config.yaml
train_examples: 203450
image_size: 64
color_jitter: 0.2
norm: "batchnorm"
kernel_size: 3
adamw_lr_other_params: 0.00074
Rows from block 3 of a small multi-label image tagger, named by matrix and row number. Rows with one number belong to one channel. Each number is 128 + 32 x the weight over its row's rms, rounded and kept within 0 to 255. All counts start at 0.
After each channel's rows are labels from the 100 images, of 14848, where the channel reaches its highest value: "responds to" is what is common among them. Only what is clearly more common there than usual is listed. The data: cartoon faces. In brackets: how many of the 100.
# convs0: first 3x3 conv (model.blocks.3.convs.0.weight, 96x96x3x3, each kernel summed), inputs 0-95
# convs1: second 3x3 conv (model.blocks.3.convs.1.weight, 96x96x3x3, transposed, each kernel summed), outputs 0-95

convs0.2 [146 146 122 118 103 126 147 159 139 135 129  88 171  93 158  87 214 143 173  99 113 122 173 111 151 118  90 139 116 190 117  89 121  79 127 144 136 104 113 123 118 128 141  67 183 146 136 105 129 108  85 106 118 115 135 150 176 117 117 130 111 148 212  96 142  94  91  76 106  83 104 103  91 102 141 113 151 188  70  80 141 144 151 155 186 154 132  79  51 181 124 115  88 134 122 100]
convs1.2 [ 97 110  85 118 120 137 124 128 102 120 137 120 117 115 100 137 148 138  99  93 218 221  63 102 107 116 164 117 116 142 108 132 116 205  87 152 133 149 141 160 128 122 139 148 131 128 117 130 154 122 114  90 150 147  68 132  68 139 135 145 132 139 153 146 168 178 136 150 133 136  85 123 135 162  97 157 166 146 115 130 101  75  88 133 119 135  83 119 231 113  96 120 228 127 152  89]
responds to: moustache (100); winking (34); face colour: blue (32); smiling (31)

convs0.60 [118 156  68 138  65 178 143 112 133 105 157  81 160  83 116  91  92 203 149 141 126 117 181 178  98 136 136 150 110 255 144  96 135  95 140 116 139 137 159 159 114  99 138 126 151 110 112 116 143 151 106 151 110 107 134 129  54 151 144 176 177 135 124 155  96 127 153 132 165  78  93 106 135 162 113 115 125 126 124 146 138 129 147 169 146 205  74 142 143 129 103 103 138 123 121  99]
convs1.60 [191  96 147 135 132  91 138 103  63  80 141 116  94  88 133 124  65  91  80 106 165 136  69  82  88  99 119 120  78  91 108 133 110  68 117 122 120 129  71  93 112 135  93 105  77 146 110 131  75 147 116 187 144 130 137 179 105 109  88 106  78 115 112 149 171 132 124 163  99 101  87 138  83 180  97 137 134  73 115 108 134 122 198  98 130  83 162 152 158  96 145 103 147 142 119 119]
responds to: pointed ears (64); cap (30)

convs0.16 [101 116 117 119 151 122 128 113 154  87 138  70 118  89  60 115 161 134 113 129 103 157 110 146 104 145  57 134 119  96 192  71 133 142 116 133 150  88 161 145 110 107 149 124 104  58 154 114 143 163 103 168 142 152 116 126 130 126 183  88 153 105 107 115 154 239  47 156 155 137 103  99 116 106  97 106  98 133 128  64 164 102 113 170  93 118  85 126 108 158 142 156 133 195 128 127]
convs1.16 [129 159 110 112 135 153 143 131 159 126 102 103  93 120 177  90  47 140 162 169 110  75  98  99 123 123 141  68 147  61 101 116 111  87 107 110  76 122 125 117 131 103 114 147  75 178 109 129 127 135  63 151 190 130 119 119  90  73 132 114 106  98 136 130  96 130 119  87 139 160 172  95 157 189  75 112 153 115 106 158  99 183 144 162 172 140  92 159 163 183 161  96  87 116 175 109]
responds to: long hair (37); orange hair (32); cap (28)

convs0.41 [ 95 198 101  99 108  87 124 158 210  56 114 123 133 127 122  85 207 107 157  74  80 127 164 111  87 104 130 172  95 144 132  89 125 124 100 102  92 151 121 107 157 125 111 113 171 134 142 121 170 111 120 161 128 173 135  95 144 174 176 188 103  91 160 140  84 125 115  47  98 123 104  85 138 143  77 168  90 102 147 114 119 163 145 147 102  93 106 164 147 134 118 133  99 130 124 154]
convs1.41 [ 89  55 135  60 104 112 133 116 124 100 132 109 122 121 119 197 135 100  74 173 206 107  88 158 157 113 169 132 154 109 120 148 103 186 152 140 159 112 177 140 105 140 156 138 124  94 101 158 103  93 131 114 133 120 108 140  99  96 136 150 118  86 187  87 168 132 106 182 101 121 143 103 121 168 135 136 153 186 100  91 106  55 130 113 131 140 140 121 167 215 119 158 153 174 167 104]
responds to: moustache (61); angry (49); surprised (40)

convs0.6 [110 143  84 110 133 172  78 142 146 139  84  93 158 112 150 112 101 110 117 129  98  88 146 154   2 121 143 126 138 138 128 142  88 141 149 123 141 126  79 121 155 115 140 113  71 176  77 115 115 159 170 130 124 133 114  99 136 104 141  79 142 127 216 113 106 161 126 140 141 142 149  73 153 125 156  98 104 139  31  81 130  59 101  86 117 106 108 166 138  86 151 132 156 101 129 102]
convs1.6 [151  89 120 117 144 103 175 186  93 113 109 128  98 110 126  96  58 176  71 168  94 169 113 105  55 133 135  76 146 118 122 102  97  73 125 110 162 146 132  78 118 136 130 110  98  66 156 137 118 124 133 125 121 150 150 135  82 159  84 111 111 155  65 149  70 106 143  59 156 144 167 142 139 139 130 122 150  89 195 140 124 125 112 151 182 123  98  81  78 131  90  90  81  99 139 125]
responds to: pointed ears (83)

convs0.77 [133 125 111 173  98 110 180 104 137 122 142 135 169  89 106 111  71 113 161 155 125 150  91 177 115 109  88 121 134 152 107  98  95 124 117 125 159  80 144 122 169  96 136 118 111 124 129 114 108 135 107  59 138  68 129  51  98 110 109  76 112  82 150 131 109 119 159 146 115  40  65  90 100 131 135  68 103 125 139  86 139  82  77 124 157 148  44  98 119 121  71 172 117 140 125  96]
convs1.77 [115 102 105 130 143 124 149 144 105 128  78 117  50 247 145 137 118  96 118 119 121 163 164 140 134 132 143  49 115 173 131 161 110 166 151 137  88 109 157 185 191 136 150 146 146 114  95 134 108  97 100  86 127 200 132 140 143 118 207  86 141 106 125 125  93  72 156 107 157 138 128  91 168  97 116  84 152  89 175 125 154 136 117 119 134 144 143 128 188 152  84 109 120 130 115 121]
responds to: long hair (73)

convs0.90 [ 84 157 173 102  99 146 102  68 117 139 111 155 121  95 114 126  83 135 204 149 121  96 101  90 136 131 146 110 125 118 150 131 115 136 153 200 108 116 123 114 123 116 142 145  80 112 111 139 102 164  57 176 130 211 177 172 129 104 153 112 117 127 190 156 162   0 113  75  91 134 121 102 136 133 145 163 149 173 142 137 133 159 125 104  93 142 157 120 119 153 145 157 149  95 106 124]
convs1.90 [153 158 103 134 164 116 130 134  76 118  99 163  86 123 102 166 105 151  97 138 154 113 111 124 164 135  95 184 134 122 128 176 151 110 125  95 135  73 115 102 182 173 140 162 127 107 151  71  94 101 138  41  71  63 109  57  95  87 105  89 163 123 133 126 140 161  78 133 100 108  80 120 134 167 126 110 119 143  89 175 101  47 129 110 140 138  91 120 181 117 136  86 140 150 115 168]
responds to: moustache (66); sad (49); freckles (42); angry (37)